A small multi-label image tagger, trained from scratch.
Model: 7.87M parameters, moe soft, num experts 4, patch size [2, 2], depths [2, 2, 5, 2], widths [64, 128, 256, 512].
Training: adamw at rate 0.00056, 14600 steps, batches of 384.
Rows from expert 0 of block 3, named by matrix and row number. Rows with one number belong to one neuron. Each number is 500 + 50 x the weight over its row's rms, rounded and kept within 0 to 999. All counts start at 0. Numbers have three digits each. After the name is the row's rms in percent of the matrix's.
# up: expert up (model.blocks.3.mlp.up, 4x64x128), inputs 0-127
# down: expert down (model.blocks.3.mlp.down, 4x128x64, transposed), outputs 0-127
up.38 120:499557551478433467514487517512521449479533383583502562590484389400460561514567527544609485491590524494495581482583449548602556407458490549460508393472542450538559443503478443448514454406450472589500432542550515513490504432511572568447488484483557507474512459489539472542552476491468497529466525611531510542530545523590484499536461487426543444482566517443462520544535503442590498434503
down.38 108:437534482488489545549497385505563442462556423511427553576461514398532500654484461503590467526571452555524507483536471548448475450444512567569541518520538458477552476532443520443516460470505528598451498514554476469544497498500576620432478543445534467455514465526510464523535521475522433546521463566497502567529449533568423531495407522477516469525591531465494418490477623383526541485589
up.39 099:483549449515464486582523497410416515393501513431416422465504540515405471515508531519496464578481599454448471514464486513558504481499479503480384567446590569518507451453530571412442456507452487428526510467453392585623470464530485451505526555576521513469499490508476534530623507505474510566487582457561431479470467522507557459489454504560595576522507523537474518428447490568420460466549
down.39 096:590525540447580419538506456531491473546490472560465464507512427519533467461524460509520532498463298500427478538460469527478485657452557374568532536492471493506498486466489451504565516508505451523545463483580441418385528515491604548539497460479567500563559466482523426460432465544464547480548518563430521563461444496442462472478436559442513515509433523509506513429490526433584512488556
up.40 090:476471503474433399636516516452580519468499586496495511472479565515438490522501484506410491455529489423592479463503529489501487292527480519491439458550589503489469491463497483459422508512555475512522490513580554592496546505537462627517489534507505498474568475493540481415496516525523496575493630565587580469449441430499587487511547422518550515437486501481482558485480533491565441468556
down.40 087:522510527555595550508501514474452531553526424532458465589580522445581468482469479532477557498477488594437501430519469532480422594476467415522553486462541568549539442529489496545519491375451519505559508491428436543504508540477519436543466497531496503501375432500419509513501523525496435528404429556520511519504488544524524455463397502524493536573448568468547467492436702454465552561533
up.41 074:475480535443471509512493527667443567517541480458462566489486538518475575526529476577467553593446513382435539438444494509485541507557501395509562488479462496517538517573446462555553520461524498459543558439450520501503470574536425437502466581577513453405529573459468542524482600367442469407429463480500557484479573541518516565479440496508509584441486490506435526457560499543450460560479
down.41 087:484581464524500458457450481543527500438454553508419494493563428555513464500534514489440564632472468513544470472552500432574561383509447469561464433564450486573466494431453530439395445503441473537423465542569434563508527500416506561519541430497470428485512566567517475496538545643544482484583507444561452426512439482523496541498525483474521412544532489403453508472469429547544552442524
up.42 081:468505502522551548461574488408554623541492515413528532523484561493504537536544515446528543438527494538470487504387492469485490506412537402546479556439459472509484488485458549349458460416538521515500597491505503564548479479473559561502552544505482435501408506517538543407471480580484472567449464489589416495460496506488604508471521440523501459560566559520458396495395464418471518501601
down.42 094:512492475468488570558494474487461492522476399537543510480477449550448499486435524502537545541478516484527571494600571458444489508506535657524576425515560537499437560538573451537569511430396434500515482475470487441475515562518468421487475528452530544522605490480499474465470512436538461476487568443394524484469461561505456501568444522420453569509424529597554588443583386566461459495421
up.43 113:509509496518518572541506525422530568479526539436466447469521468488541474474492544466513498425421471546506651509443514473510498524389558503520528554482454458429388474468506499383427529437538596429504542531514471520620493429451468527526508515523423467507451544542497501380581564534540464512518521454598413530405434466467513536443564521477475522529534545479523439429457512386478548483562
down.43 110:518583505461446552538495607524458519483422499576507516499471447504481556508494428459459500453538525429534476538583515557508503481467495543470492397505558447535524564565507424527559599466384421457515466497436476426444557508497484395428534510462513547450507544468501397520457498467518575444572537458438527464514568588466486444544460497516485562535520473486501553553554305540505418480514
up.44 118:522488563490539530531460477498526564455536496530453516492544519383489433494551434421460514389497471529494528506470480461496465599399517490572425531468505581438422466456566513413480507311442517474513513574487521518602480461502450471525492531462559484520574469495527559557488452502525431582496590485596449437403513489522513535436515482497474513520516582543462423421449455426480573499512
down.44 105:506424442585501535352537644516413405588556549488526533494518496509481500481413446530453540548410587517515521561488534546492531486572476578466463472524493563523512484528495475504503540556519446523504480449422550509540495458484487490561504571443471505477506521398538485508478487502430499432523483431455482500437483456458557483512561438550477554483507494391517545587581324492547491537442
up.45 112:505451534466545484430559531507528556531488536430523553494399524550525519574499459543515503447414445478446453534458450525435554475432500428503619551454525508436574471457529531383586455479524475452488540470548410448511537472483542454514423602509477458512463562495482537521496407533503406519507482510577489490502542572431510549494423498547434532454528538463520402459376511507441556482643
down.45 103:560577470534421487527517463519501455458476438557504466468604558506467413410545545518467581514475479518527610442549490383555469496577495578467438476504459477511408546569408432559497549485519459444490467531449522473490481474510439495514541425485524521455491548512542522433434542483460565399445482519536483500514415493468458423429508496523483485547438499479513602524642355523513440471478
up.46 092:450467393566502513593535491433418502481477565455486444500552565450572503468501502451469530536497555494493422452459548497500581508558501386520346545445527477511440437504438507489416506510512535423485511457519449515520546472512473462549592550586536611483490399549459598509581520516524518492502533527511495510441498495518575453500587591504484512589469476563492573412479519539393468543530
down.46 090:641566620464533472521521485572543539500573344579493538474447459476518546607575437531500506523457474514502503443580510553517422440463570514504610518499489479490520515565533487546591480440489514508557506473543423451488515472465529556465446475420563452450557519494583420501432442560501522470463439494522550453507537567551501426525514423459500447454514575418484461453470493461536568528473
up.47 100:617500550529626512454525576548597534559471431479503544489503455461526508471521527514551482463483396503535468543569366483529522480433488532576632422504491436490529543518475457385536483484512456586503535581508531489504502560504582521514450483409488469472486517446499479551477482537563435554491492523587472469507532493468497549478414501475476484440534523498596389545487534457580575443601
down.47 108:506519443493376582498502528502462449440522566543502462494493531589422508463547537550495568530532630459503496504458528448529531517478496501476486399463437536538440516507555458496457604444437517473506522652459529443444533571518389484476551457606491498563472531518426486426540499468475554458520500512454533456519534460472533533491531554484519578553482542512469582501560349585468398516488
up.48 108:519547505468489491551426483454492415406537388615516466502514506412445512528540479585594496541510486421528597483480516462492618464517427617423460479461514553432569519451462411448527489502531424547433409500472498475538514519529576493435520538491464569463547528474526527493459602432404497433408516523452491484522498487553371504479498533483543505512476501540523552570549478539499489504418
down.48 089:472523476546580411464542615545592524575514523405489503510462392488586604519477464542465542467471508492456461566527386580523473501439533415509470444569606484593444382479487539470515465542545531475532515431575532546563531512430402535525455471498573438477464447507468538495585510518574495553546528443500445474536575497477505467538522472541567468509476491490517450489435439522553562449483